A small multi-label image tagger, trained from scratch.
Training: muon at rate 0.0074, 10800 steps, batches of 256.
Rows from block 8, named by matrix and row number. Rows with one number belong to one channel. Each number is 128 + 32 x the weight over its row's rms, rounded and kept within 0 to 255. All counts start at 0. After the name is the row's rms in percent of the matrix's.
# convs0: first 3x3 conv (model.blocks.8.convs.0.weight, 96x96x3x3), inputs 95-95, a 3x3 kernel for each
# convs1: second 3x3 conv (model.blocks.8.convs.1.weight, 96x96x3x3, transposed), outputs 95-95, a 3x3 kernel for each
convs0.0 104 [137 125 159 105 131 148 134 195 149]
convs0.1 107 [ 87 102 116  98  84 120 115  98  79]
convs0.2 095 [182 151 149 161 206 145 173 194 130]
convs0.3 095 [134 118 120 137 129 120 128 104 103]
convs0.4 098 [144 139  73 118 130  54 158 148 104]
convs0.5 097 [ 87 146 139 110 133 155 133 184 152]
convs0.6 094 [181 106  99 132 113 148 161 153 172]
convs0.7 097 [ 43  83  83  84 106 117  41  38  99]
convs0.8 094 [102 129 144 168 131 135 207 196 160]
convs0.9 115 [129  84 124 158 145 122 102 173 127]
convs0.10 100 [ 63  81  87 141 117  81  79  75 147]
convs0.11 109 [ 99  99  95  83  94  93  82  69  94]
convs0.12 112 [116 138 125 146 142 141 129 157 107]
convs0.13 100 [200 155 165 147 142 170 137 111 171]
convs0.14 101 [110 156 149 188 173 183 132 133 203]
convs0.15 095 [128  96 106 112  98 114 102 132 183]
convs0.16 088 [153 179 146 108 118 103 128  79 103]
convs0.17 097 [102  94  84 184 207 125 177 173 132]
convs0.18 099 [102 155 137 142 195 167 143 158 123]
convs0.19 103 [171  90 121 134 118 166  89  88 201]
convs0.20 100 [ 91  91 109 106 138 165 158 200 167]
convs0.21 092 [181 201 124 196 159 122 160 190 176]
convs0.22 096 [158 155 151 146 106 120 178 157 178]
convs0.23 093 [141 144 156 144 129 192 157 139 166]
convs0.24 097 [160 187 177 118 161 185 179 167 119]
convs0.25 109 [151 127 148 132 120  98 152 154 132]
convs0.26 100 [121 129 111 138 162 116 124 156 153]
convs0.27 088 [157 167 172 127 180 204 159 173 199]
convs0.28 097 [112 151 152 139 116 162 142 120 162]
convs0.29 100 [153 145 157 172 178 117 191 194 145]
convs0.30 089 [131  91 138 164 120 125 196 177 150]
convs0.31 111 [133 137 129 176 174 154 205 194 185]
convs0.32 093 [129 156 129 171 166 149 135 146 167]
convs0.33 110 [100  72  68  87  70  71 126  81  80]
convs0.34 097 [158 169 151 111 139 111 129 137 113]
convs0.35 102 [159  86 109 155 123 135 141 150 159]
convs0.36 098 [185 194 157 176 145 132 163 168 148]
convs0.37 102 [141 149 130 132 138 129 138 125 148]
convs0.38 093 [ 79  57  57  86 118  72 108 109  75]
convs0.39 096 [191 148 159 133 171 144  85 123 186]
convs0.40 097 [140 144 116 104 174  60 100  94  81]
convs0.41 100 [ 97 105 126 114 135 161  90 137 160]
convs0.42 104 [135 154 116 114 139 111 114 144 143]
convs0.43 096 [126 138 166 127 113 113  69  97  57]
convs0.44 087 [159 129 111 166 108 129 126 154 119]
convs0.45 096 [ 50 122 120  70  86 109  81 118 112]
convs0.46 101 [ 91  85  79  42  55  87  66  79 100]
convs0.47 097 [ 79  68  89  78  88 132  60  36 110]
convs0.48 104 [119 106  60 155 124 110 103 109 105]
convs0.49 094 [127 115 149 117 111 138 103 117 127]
convs0.50 116 [155 163 163 164 139 163 146 110 152]
convs0.51 106 [115 123 136  94 154 149 147 202 161]
convs0.52 101 [150 135 153 106  89 108 150 120 115]
convs0.53 101 [135 168 178 100 119 162 145 101 149]
convs0.54 101 [115 119  84 138 118  91  92  73  77]
convs0.55 099 [114 104 110  86  56  92 102  91  87]
convs0.56 101 [167  94  81 235 142 100 246 173 174]
convs0.57 113 [153 123 111 151 113 153 137 158 112]
convs0.58 101 [191 101 115 104 112  64  78 118 112]
convs0.59 090 [133 114  83 110 118 107 130 140 104]
convs0.60 106 [173 173 147 165 174 158 142 159 142]
convs0.61 104 [104 141 127 156 127 119 131 119 146]
convs0.62 092 [ 40  88 100  56  89  67  88  97 110]
convs0.63 096 [117 109 132 118 149 161 117 142 141]
convs0.64 112 [140 114 168 126 136 127 155 135 107]
convs0.65 100 [101 119  97 141 123 140 162 151 158]
convs0.66 097 [ 85  89 101 151 111 139 153 106 153]
convs0.67 108 [102 163 172  96 156 128 126 182 121]
convs0.68 098 [ 97 171 174  92 148 173 105  81  63]
convs0.69 098 [194 177 165 172 129 158 163 162 197]
convs0.70 100 [160 122 136 101  85 130 123 108 126]
convs0.71 112 [101 125 113 192 195 140 117 158 154]
convs0.72 113 [ 91  99 116  86  79 148 110 143 176]
convs0.73 098 [ 74  82 102  83 101  90 111 100  95]
convs0.74 093 [103 102 104 110 129 135 135  85 154]
convs0.75 109 [132  91 100 117 160 181  94 142 176]
convs0.76 096 [120 133 134  85 117 102  84 142 139]
convs0.77 100 [152 173 190 160 182 155 142 165 150]
convs0.78 095 [162 109 155 155  86 102 163 123  71]
convs0.79 100 [170 152 170 167 139  85 117 101 120]
convs0.80 095 [156  88  94 176 121 116 147 164 118]
convs0.81 101 [118 131 116 146 166 102 117 117 138]
convs0.82 097 [104  90 175 105 130 148 121 156 170]
convs0.83 095 [ 89 101  95  79  95 141  82 147  93]
convs0.84 097 [181 156 140 219 141 182 147 143 106]
convs0.85 095 [ 96  76  86 106  75 114 124  68  91]
convs0.86 099 [216 152 164 175 132 137 163 120 130]
convs0.87 100 [130 165 140 147 121  95 102  98 126]
convs0.88 098 [154 174 177 131 132 137 132 123 128]
convs0.89 104 [149  78 106 117  87 101  63  46  52]
convs0.90 095 [129  96 137 140 146 173 141 125 161]
convs0.91 111 [166 152 125 194 129 103 192 139  90]
convs0.92 103 [137 178 150 136 140 111 162 115 110]
convs0.93 096 [150 157 123 187 130 104 173 132 137]
convs0.94 107 [ 97  77 104  82  87 119 110 118 133]
convs0.95 096 [ 87  84  72 109  85 105  58  66  67]
convs1.0 106 [150 150 155 104 156 152  94 134 168]
convs1.1 108 [ 73  95 124 128 114 135 112 136  96]
convs1.2 086 [160 123 168 144 166 155 182 158 178]
convs1.3 095 [108 114 144 137  61 116  75  77  98]
convs1.4 098 [132  91 154  89 111 149 144 116 110]
convs1.5 091 [154 120 154 158 128 144 151 149 121]
convs1.6 084 [160 113 108 139 122  97 131 154 161]
convs1.7 104 [ 81 110  74 164 152 110  98 100  58]
convs1.8 089 [115 119 123 143 157 125 145 140 149]
convs1.9 137 [140 102 115 119 126 125  62 101  97]
convs1.10 097 [123 127 139 130  91 107 141 143 144]
convs1.11 113 [111 130 127 110 106 103 102  73  92]
convs1.12 115 [125 109  86 128  63  57  79 104  75]
convs1.13 112 [ 81  82 146 124 114 149 118  90 135]
convs1.14 106 [123 120 128 150 135 101 129 151 120]
convs1.15 087 [ 50  90  95  75  93  91 122 163 164]
convs1.16 078 [ 92  93  81 108 108  78 117 140 101]
convs1.17 108 [126 108 164 123 172 149  87  94 123]
convs1.18 109 [ 67 147 146 138 187 159  85 141 100]
convs1.19 116 [120 120  80  93 112 152 112  84  95]
convs1.20 112 [139  92  89 110  23  38  67   5  63]
convs1.21 086 [116 104  91  71 109 120 148 135 103]
convs1.22 102 [134 154 150 100 102  95 133 109 103]
convs1.23 100 [ 76  93 121 130 105 136 117 132 117]
convs1.24 092 [129 174 181 134 183 149 149 207 174]
convs1.25 114 [146 168 154 150 140 112 184 173 119]
convs1.26 092 [124 104 122 139 138 140 117 156 120]
convs1.27 103 [183 162 143 176 179 145 143 170 151]
convs1.28 088 [140 163 156 107 134 110 140 151 163]
convs1.29 098 [120 125 130 110 141 134 155 154 151]
convs1.30 074 [151 137 154 171 145 141 156 134 127]
convs1.31 116 [122 108 141 135 129 139 116 108 107]
convs1.32 112 [126 102 103  96  87 106 131 128 133]
convs1.33 102 [146 131 157 144 128 116 189 155 147]
convs1.34 091 [ 95  83 155  73  83 123 120 115 149]
convs1.35 098 [160  75  98 178 103  80 147 114  97]
convs1.36 096 [158 170 174 163 165 183 164 170 161]
convs1.37 101 [ 99 109  91  92 136 120  90 103 100]
convs1.38 099 [ 77  73  77 164 172 104 145 138 135]
convs1.39 087 [131 113 128 113  98 106 116  85 124]
convs1.40 092 [102  77  81 115 103  46 111 100  78]
convs1.41 102 [127 144 134 143 152 152 149 163 145]
convs1.42 132 [119 135 168 156 121 155 156 156 119]
convs1.43 092 [133  70  93  84 108  93 119 127  97]
convs1.44 084 [101 123 107 118 146 119 144 138 112]
convs1.45 092 [ 69 175  84 140 139 126 118 141  51]
convs1.46 099 [114  96  94  72  81  66  98  89  42]
convs1.47 104 [ 54  52  77  71  76 118  86  90 131]
convs1.48 096 [128 135 175 141 164 179 150 158 145]
convs1.49 097 [ 50  85 161 111 131 175 189 185 206]
convs1.50 107 [180 156 158 148 152 214 128 126 163]
convs1.51 114 [173 197 177 191 203 181 167 180 124]
convs1.52 101 [170 157  89 188 194 145 165 191 158]
convs1.53 091 [166 123 134 176 153 134 199 174 163]
convs1.54 087 [115 109 148 161 112 148 121 130 124]
convs1.55 101 [179 191 191 162 135 143 145 144 107]
convs1.56 108 [167 179 149 158 206 221 209 161 166]
convs1.57 112 [110 132 190 103 156 155 149 149 139]
convs1.58 104 [112 110  65 125 112 125 132 137 134]
convs1.59 086 [152 144 141 126 153 185 108 130 143]
convs1.60 091 [182 199 177 172 180 194 127 197 155]
convs1.61 096 [111  89  94 145 126  86 108 130 101]
convs1.62 077 [131 105 107 107 112  89 129 143 127]
convs1.63 092 [ 86  88 122 107 112  85 135 106 117]
convs1.64 109 [104 129 122  90 114 132  83 119 157]
convs1.65 093 [111  75 113 151 100 152 138  92 136]
convs1.66 098 [129 104  91 143 120 127 119  87 101]
convs1.67 123 [113 138 145 142 192 148 150 124 135]
convs1.68 106 [165 106 107 166 173 119  84 134 116]
convs1.69 092 [133 146 169 153 148 144 158 150 157]
convs1.70 102 [141 146 134 131 115 151 115 118 142]
convs1.71 101 [109 104 136 152 173 109 124 182 164]
convs1.72 104 [122 150 149 145  91 161 134 149 154]
convs1.73 102 [114 124 157 124 117 125 106  79 129]
convs1.74 089 [130 106 149 134 113 149 135 125 139]
convs1.75 099 [145 122 147 123 106  69 151 101 156]
convs1.76 101 [ 75 124  96 125 154 159 104 122 140]
convs1.77 098 [153 162 139 165 139 214 157 188 167]
convs1.78 098 [119 121 128 125 133 149 129 106 136]
convs1.79 110 [187 150 143 188 161 142 152 153 113]
convs1.80 086 [101 123 130  95  70 151  43  65 122]
convs1.81 102 [107 137 125 164 207 148 135 148 148]
convs1.82 085 [135 119 130 124 110 110  76  61 116]
convs1.83 096 [109  83  66  82 114 112 104 137 149]
convs1.84 103 [127  84 127  83 122 208  87 147 168]
convs1.85 084 [ 77  66  97 126 133 149  37  65 123]
convs1.86 103 [149 147 146 138 176 141 186 184 210]
convs1.87 101 [135 128 171 128 109 146 121 169 138]
convs1.88 107 [182 153 155 167 136 116 194 157 142]
convs1.89 113 [136 142 126 155 148 121 180 139 119]
convs1.90 087 [134 103 154 156 108 150 164 139 144]
convs1.91 113 [115 122 163 109 143 144 116 118 124]
convs1.92 098 [190 154 162 142 149 143 102 119  86]
convs1.93 088 [137 134 138 149 112 126 135 145 141]
convs1.94 095 [122 113  89 129  95 122  85 127 111]
convs1.95 102 [102  59  74 124  71 116 123 118 166]